config = dict(
    arch='resnet',
    model='image classifier',
    dataset='rendered solids tumbling over patterned floors',
    train_examples=97500,
    image_size=32,
    crop_scale_min=1,
    horizontal_flip=False,
    rotation_deg=5,
    color_jitter=0.1,
    targets=['count', 'largest object', 'light from'],
    num_classes=[5, 24, 4],
    norm='batchnorm',
    activation='relu',
    depths=[6, 6, 6],
    kernel_size=3,
    stem='deep',
    avg_pool_shortcut=False,
    widths=[96, 144, 208],
    loss='cross_entropy',
    init='orthogonal',
    residual_init='scaled_by_depth',
    optimizer='normuon',
    muon_scale='match_rms_adamw',
    lr=0.0078,
    momentum=0.95,
    nesterov=True,
    orthogonalizer='newton_schulz_5',
    adamw_lr_other_params=0.00099,
    grad_clip=1.0,
    ema_decay=0.995,
    steps=5300,
    batch_size=128,
    epochs=7.0,
    lr_schedule='wsd',
    decay_fraction=0.2,
    final_lr_fraction=0,
    warmup_steps=530,
    weight_decay=0.06,
    adamw_weight_decay_other_params=0.05,
)
Rows from block 3 of a small image classifier, named by matrix and row number. Rows with one number belong to one channel. Each number is 200 + 20 x the weight over its row's rms, rounded and kept within 0 to 999. All counts start at 0.
After each channel's rows are labels from the 100 images, of 14976, where the channel reaches its highest value: "patch colour" is the nearest of a few named colours to the mean colour under the peak; "top examples" is what is common among them. Only what is clearly more common there than usual is listed. The data: rendered solids tumbling over patterned floors. In brackets: how many of the 100, against the usual share in percent.
# convs0: first 3x3 conv (model.blocks.3.convs.0.weight, 96x96x3x3, each kernel summed), inputs 0-95
# convs1: second 3x3 conv (model.blocks.3.convs.1.weight, 96x96x3x3, transposed, each kernel summed), outputs 0-95

convs0.45,240,212,178,184,217,213,161,205,238,184,187,199,216,170,171,187,193,196,202,252,196,219,207,199,206,168,215,184,197,214,184,211,207,188,186,159,209,188,174,198,182,149,189,158,214,235,203,170,247,215,194,201,243,200,213,210,187,165,217,194,196,189,201,208,196,216,192,192,211,189,198,170,194,215,182,200,223,188,203,205,181,194,195,188,170,179,180,205,205,165,178,195,183,213,179,194
convs1.45,208,191,208,207,197,195,231,210,159,213,192,200,200,173,187,197,198,200,215,225,189,188,204,175,231,232,192,211,227,247,187,172,203,226,237,229,178,166,208,222,201,185,203,221,153,181,200,213,197,158,189,189,239,233,202,210,222,202,194,201,185,235,175,206,191,222,182,178,194,204,188,185,170,186,195,203,189,186,196,148,221,195,192,199,230,191,210,201,205,228,188,221,223,229,212,212
patch colour: purple (25 vs 1.3)
top examples: count: four (47 vs 23.2); red object (44 vs 18.7); purple object (38 vs 18.5)

convs0.54,141,206,174,168,189,187,165,220,204,206,202,225,234,206,198,195,211,227,164,205,205,204,179,186,178,186,205,243,198,185,201,206,187,219,202,158,179,207,178,202,175,210,175,194,215,199,162,189,171,223,187,241,189,189,215,196,189,188,183,175,202,173,216,203,170,169,202,207,244,172,217,228,209,196,196,194,194,219,218,205,208,196,214,226,216,216,181,208,209,175,194,192,243,211,209,190
convs1.54,170,197,220,223,200,219,168,194,195,171,191,198,182,232,184,188,194,186,167,185,205,196,185,223,202,201,188,160,203,245,186,195,226,163,202,222,212,207,207,214,235,205,212,201,174,197,195,153,224,197,191,170,203,200,203,202,162,202,193,217,215,193,175,193,180,192,183,246,172,196,218,191,202,230,215,178,200,209,160,190,177,237,212,184,192,178,194,152,199,205,194,176,164,200,202,207
patch colour: green (27 vs 2.5)
top examples: green object (38 vs 18.4); torus (31 vs 9.9)

convs0.42,194,152,190,178,199,203,171,186,233,189,217,177,213,212,199,204,210,183,195,163,222,183,214,205,214,211,233,204,199,191,200,195,219,199,211,207,209,214,195,192,199,146,237,240,163,227,172,194,195,215,244,174,244,224,225,194,184,215,174,159,186,189,214,216,187,196,208,183,196,205,188,192,182,191,209,199,185,203,231,212,191,174,223,205,194,229,222,191,221,224,194,192,157,190,195,189
convs1.42,196,204,218,207,170,205,213,169,187,180,200,194,173,174,217,189,210,191,212,184,198,208,190,176,187,194,201,224,177,209,184,188,230,214,172,195,163,183,196,210,223,189,225,164,248,206,220,185,241,216,186,224,157,190,206,234,199,179,212,248,196,233,180,204,206,194,199,216,186,215,220,199,221,219,191,201,234,192,178,156,171,228,197,179,209,182,187,215,183,216,199,203,161,197,185,193
patch colour: black (27 vs 3.6)
top examples: star block (28 vs 10)

convs0.37,167,205,214,167,202,221,181,184,177,218,205,222,216,209,201,216,183,225,183,217,230,174,215,208,202,198,196,189,183,187,239,189,189,151,221,219,219,212,196,200,195,172,188,196,208,188,198,232,217,159,210,186,198,207,199,174,190,184,197,158,239,206,205,219,173,199,190,197,150,198,214,179,214,202,198,176,215,230,164,211,167,177,234,208,168,179,178,202,174,175,211,192,199,183,212,182
convs1.37,184,179,216,192,189,208,244,206,239,182,158,210,194,204,211,180,219,205,167,216,195,190,212,169,219,211,203,199,222,167,210,221,204,194,192,195,190,204,191,168,173,210,196,204,186,220,195,251,210,185,192,209,173,196,228,184,195,179,204,224,205,185,226,188,180,206,243,216,197,195,196,208,199,196,205,208,141,236,210,237,212,209,162,189,195,207,196,202,201,231,171,153,201,202,226,204
patch colour: red (37 vs 0.3)
top examples: red object (57 vs 18.7); star block (30 vs 10)

convs0.30,192,171,184,192,164,196,218,227,168,202,209,201,222,207,196,200,159,211,197,179,170,204,200,233,194,192,196,214,205,192,157,215,201,171,178,181,180,211,183,171,202,242,194,201,191,222,163,198,181,180,193,182,180,204,222,218,192,200,211,166,173,182,190,187,224,180,180,183,220,206,182,207,199,202,221,203,221,199,188,231,175,189,178,227,221,166,183,194,226,166,230,215,204,173,168,166
convs1.30,207,192,216,195,234,232,242,188,217,188,209,187,199,223,196,205,192,213,201,167,192,216,190,203,209,164,200,215,188,227,207,202,176,209,183,194,261,208,225,211,201,226,208,217,222,212,229,223,203,191,203,189,211,220,237,180,220,190,238,179,191,190,198,260,199,209,181,145,202,207,206,199,182,228,208,216,194,161,201,229,213,193,203,222,197,191,186,185,177,191,186,202,214,190,237,215
patch colour: brown (55 vs 21.5)
top examples: count: four (50 vs 23.2)

convs0.94,211,213,176,207,191,193,222,221,152,175,192,231,195,133,203,189,203,173,219,186,192,205,179,183,199,195,161,188,186,182,196,184,207,195,192,142,200,191,210,206,192,185,184,188,190,219,190,213,164,195,192,176,179,160,218,235,199,209,188,179,170,206,144,206,203,186,165,202,176,207,197,181,171,192,187,180,182,197,187,182,206,192,186,206,182,185,209,187,235,196,176,199,203,196,209,207
convs1.94,194,202,214,205,211,211,204,202,199,182,200,206,170,214,233,198,189,221,194,186,163,187,205,190,213,192,135,227,185,176,192,178,210,207,214,180,169,197,191,187,164,191,222,201,180,214,182,205,221,211,202,193,204,211,178,208,205,230,190,116,192,215,198,212,185,195,190,226,221,198,227,212,202,186,187,203,174,207,199,213,202,223,187,190,135,213,197,183,202,168,165,191,193,203,192,215
patch colour: brown (93 vs 21.5)
top examples: light from behind the camera (61 vs 25.4); green object (46 vs 18.4); its colour: green (26 vs 8.1)

convs0.90,173,214,235,215,191,203,216,195,172,195,199,219,219,204,208,188,185,201,263,197,206,192,215,215,198,191,198,186,211,196,174,217,172,192,222,203,209,206,235,191,178,146,203,198,182,219,197,178,218,167,210,188,210,223,199,200,252,195,209,151,177,179,187,161,196,210,209,158,213,167,199,196,191,172,188,208,214,232,218,190,188,185,201,212,211,208,210,172,207,164,185,210,203,227,178,190
convs1.90,203,187,162,169,187,210,146,200,200,204,204,173,180,188,220,197,197,170,195,191,208,203,186,199,196,213,198,192,159,233,220,208,233,208,175,202,203,203,188,219,191,244,205,169,208,226,221,195,189,205,164,192,194,200,216,250,187,197,196,251,200,206,235,210,178,192,188,208,196,221,198,190,203,207,186,221,203,217,175,152,202,245,191,200,187,228,186,200,180,207,196,176,207,168,220,211
patch colour: black (27 vs 3.6)
top examples: blue object (39 vs 19.1); jack (30 vs 9.8); star block (25 vs 10)

convs0.32,216,182,196,189,199,185,200,200,181,168,203,232,194,224,197,174,213,198,209,195,223,247,200,241,199,190,208,184,180,216,214,207,212,230,218,218,172,229,213,197,219,232,214,147,207,166,202,194,200,190,219,222,205,204,172,226,202,209,210,181,185,200,195,181,216,176,197,179,202,197,211,209,219,213,244,214,176,197,214,182,192,194,203,202,170,222,163,216,200,168,239,178,178,205,250,225
convs1.32,205,203,206,218,189,205,167,183,191,263,202,212,202,205,214,186,172,180,175,200,173,210,175,212,188,198,172,182,208,202,205,186,208,192,184,184,206,196,212,223,192,197,159,195,209,223,220,200,184,188,186,182,203,238,203,189,183,226,205,215,179,191,194,196,194,191,219,201,191,203,166,202,160,199,186,171,199,168,160,199,183,187,195,202,198,198,179,190,173,178,119,182,173,204,173,167
patch colour: brown (64 vs 21.5)
top examples: red object (62 vs 18.7)

convs0.21,217,194,208,194,230,197,188,172,167,178,193,210,192,207,187,231,176,177,207,188,199,173,225,204,219,213,217,179,211,186,223,213,185,175,239,172,193,199,203,201,207,174,205,177,236,204,206,174,210,211,152,217,196,194,178,184,164,188,196,175,262,200,185,198,201,174,175,194,195,219,175,162,197,192,181,171,187,182,199,218,196,210,182,188,241,207,210,206,205,201,192,178,155,228,207,210
convs1.21,208,186,257,200,183,184,211,211,196,189,208,168,220,178,191,170,186,212,204,209,188,204,181,200,187,228,205,185,148,193,202,164,168,202,147,227,185,215,223,178,217,235,222,165,198,205,205,195,191,183,225,192,216,215,188,196,211,233,239,209,164,199,212,206,207,190,217,148,197,213,223,206,183,205,204,208,178,197,221,189,186,225,187,169,192,215,212,213,203,197,191,205,231,180,190,205
patch colour: pink (45 vs 10.7); white (26 vs 3)
top examples: green object (45 vs 18.4)

convs0.14,188,231,188,205,156,180,162,201,187,206,186,198,206,226,220,192,188,219,220,202,202,216,175,193,208,178,194,162,156,207,191,177,190,180,201,223,172,223,249,188,208,202,213,222,176,222,175,191,215,193,216,214,219,194,197,149,179,173,180,168,193,212,190,195,185,203,210,213,153,196,204,190,203,199,207,180,210,204,217,183,210,198,212,170,207,185,176,174,215,169,188,235,160,190,182,201
convs1.14,202,204,206,220,249,184,201,199,210,157,179,210,201,178,191,171,197,204,191,217,214,174,185,190,203,202,196,192,233,218,185,212,209,210,204,161,182,183,144,199,185,200,187,175,193,209,179,178,209,189,174,171,183,169,259,217,222,238,196,182,193,190,183,192,188,192,248,186,206,191,188,186,206,208,202,195,170,195,185,201,210,217,191,235,193,213,168,194,164,222,235,194,217,193,196,213
patch colour: brown (48 vs 21.5)
top examples: teal object (41 vs 19.2)

convs0.3,220,186,184,216,194,204,201,210,202,184,200,220,217,192,195,198,210,170,177,234,204,206,204,212,207,201,223,197,190,160,228,248,205,147,194,201,172,200,155,179,222,236,185,185,189,178,184,222,143,192,229,201,179,189,178,184,206,199,203,179,218,216,235,206,204,190,150,221,199,193,201,203,186,218,200,236,206,196,198,204,214,213,213,189,192,183,204,203,205,203,150,228,205,172,211,201
convs1.3,216,195,208,181,197,206,224,195,216,148,233,177,162,205,199,213,198,188,160,147,170,206,183,169,171,196,173,167,212,172,205,150,187,175,202,203,211,230,196,211,184,188,206,226,211,191,190,164,204,219,206,186,188,166,193,207,193,192,236,196,197,186,172,205,176,177,202,202,180,187,203,197,178,186,232,214,183,190,198,199,180,217,189,208,172,206,184,190,221,196,187,205,190,198,184,242
patch colour: black (27 vs 3.6)
top examples: red object (45 vs 18.7)

convs0.48,197,195,186,189,191,168,205,207,207,198,204,213,191,247,206,203,180,183,207,165,205,206,192,192,189,178,199,186,188,194,220,217,202,166,188,219,199,192,164,213,202,231,151,192,194,181,174,235,181,214,206,193,182,169,191,200,233,174,194,216,201,202,191,190,166,160,182,198,194,192,196,192,193,198,218,169,197,202,217,217,204,199,248,237,133,188,180,199,182,213,205,162,230,209,212,185
convs1.48,213,201,189,187,223,213,237,183,187,202,196,234,204,162,198,201,189,212,201,209,211,207,198,204,218,197,231,225,213,212,204,219,224,214,197,234,178,197,183,195,198,191,201,242,197,155,197,205,193,174,156,195,190,227,224,208,199,235,187,188,201,203,255,193,196,198,230,211,216,205,243,156,203,202,242,192,201,223,205,228,238,184,186,203,220,177,204,186,177,192,201,234,173,192,208,186
patch colour: yellow (28 vs 0.4)
top examples: yellow object (46 vs 18.5)

convs0.35,183,184,228,197,190,196,207,163,208,182,194,156,207,245,213,187,204,195,162,204,195,217,210,204,213,217,218,258,194,190,188,222,208,191,187,198,184,229,209,191,202,230,194,214,188,213,206,207,187,216,212,185,229,205,136,181,180,170,198,220,210,206,265,201,168,173,238,207,205,201,181,198,209,178,199,197,198,217,184,180,194,169,205,193,212,185,199,215,201,200,189,220,193,188,186,170
convs1.35,203,200,205,200,203,176,214,209,190,204,208,205,180,157,212,187,178,160,214,218,194,205,214,234,209,204,182,203,198,214,181,183,189,180,243,196,212,212,200,215,166,189,207,174,189,210,174,204,250,207,167,204,170,200,203,206,224,251,199,206,210,194,115,209,226,208,192,190,213,219,234,202,175,207,200,200,227,201,193,202,174,226,175,198,189,205,192,196,189,181,173,171,210,197,201,209
patch colour: pink (30 vs 10.7); white (26 vs 3)
top examples: red object (43 vs 18.7)

convs0.38,226,212,155,227,210,190,192,166,206,186,193,164,221,206,195,198,172,217,143,196,195,187,218,183,198,194,193,189,192,182,224,184,196,157,171,226,180,198,205,180,212,241,163,226,181,210,179,166,175,195,200,186,190,216,181,230,198,177,200,204,191,178,197,204,200,176,151,185,196,183,233,194,191,225,214,237,204,216,195,215,205,178,194,189,204,190,181,219,213,183,195,184,163,205,195,203
convs1.38,178,210,254,187,184,201,198,196,235,190,239,174,180,187,197,204,225,193,193,199,187,200,177,217,187,183,190,193,169,210,205,169,191,212,171,165,248,224,205,193,192,215,208,180,209,203,212,214,198,182,215,188,171,193,196,193,178,171,195,208,189,202,189,173,223,193,228,153,186,203,170,230,165,198,194,190,174,181,197,194,166,221,192,220,196,178,177,219,210,189,191,186,229,188,190,150
patch colour: brown (46 vs 21.5)
top examples: red object (44 vs 18.7)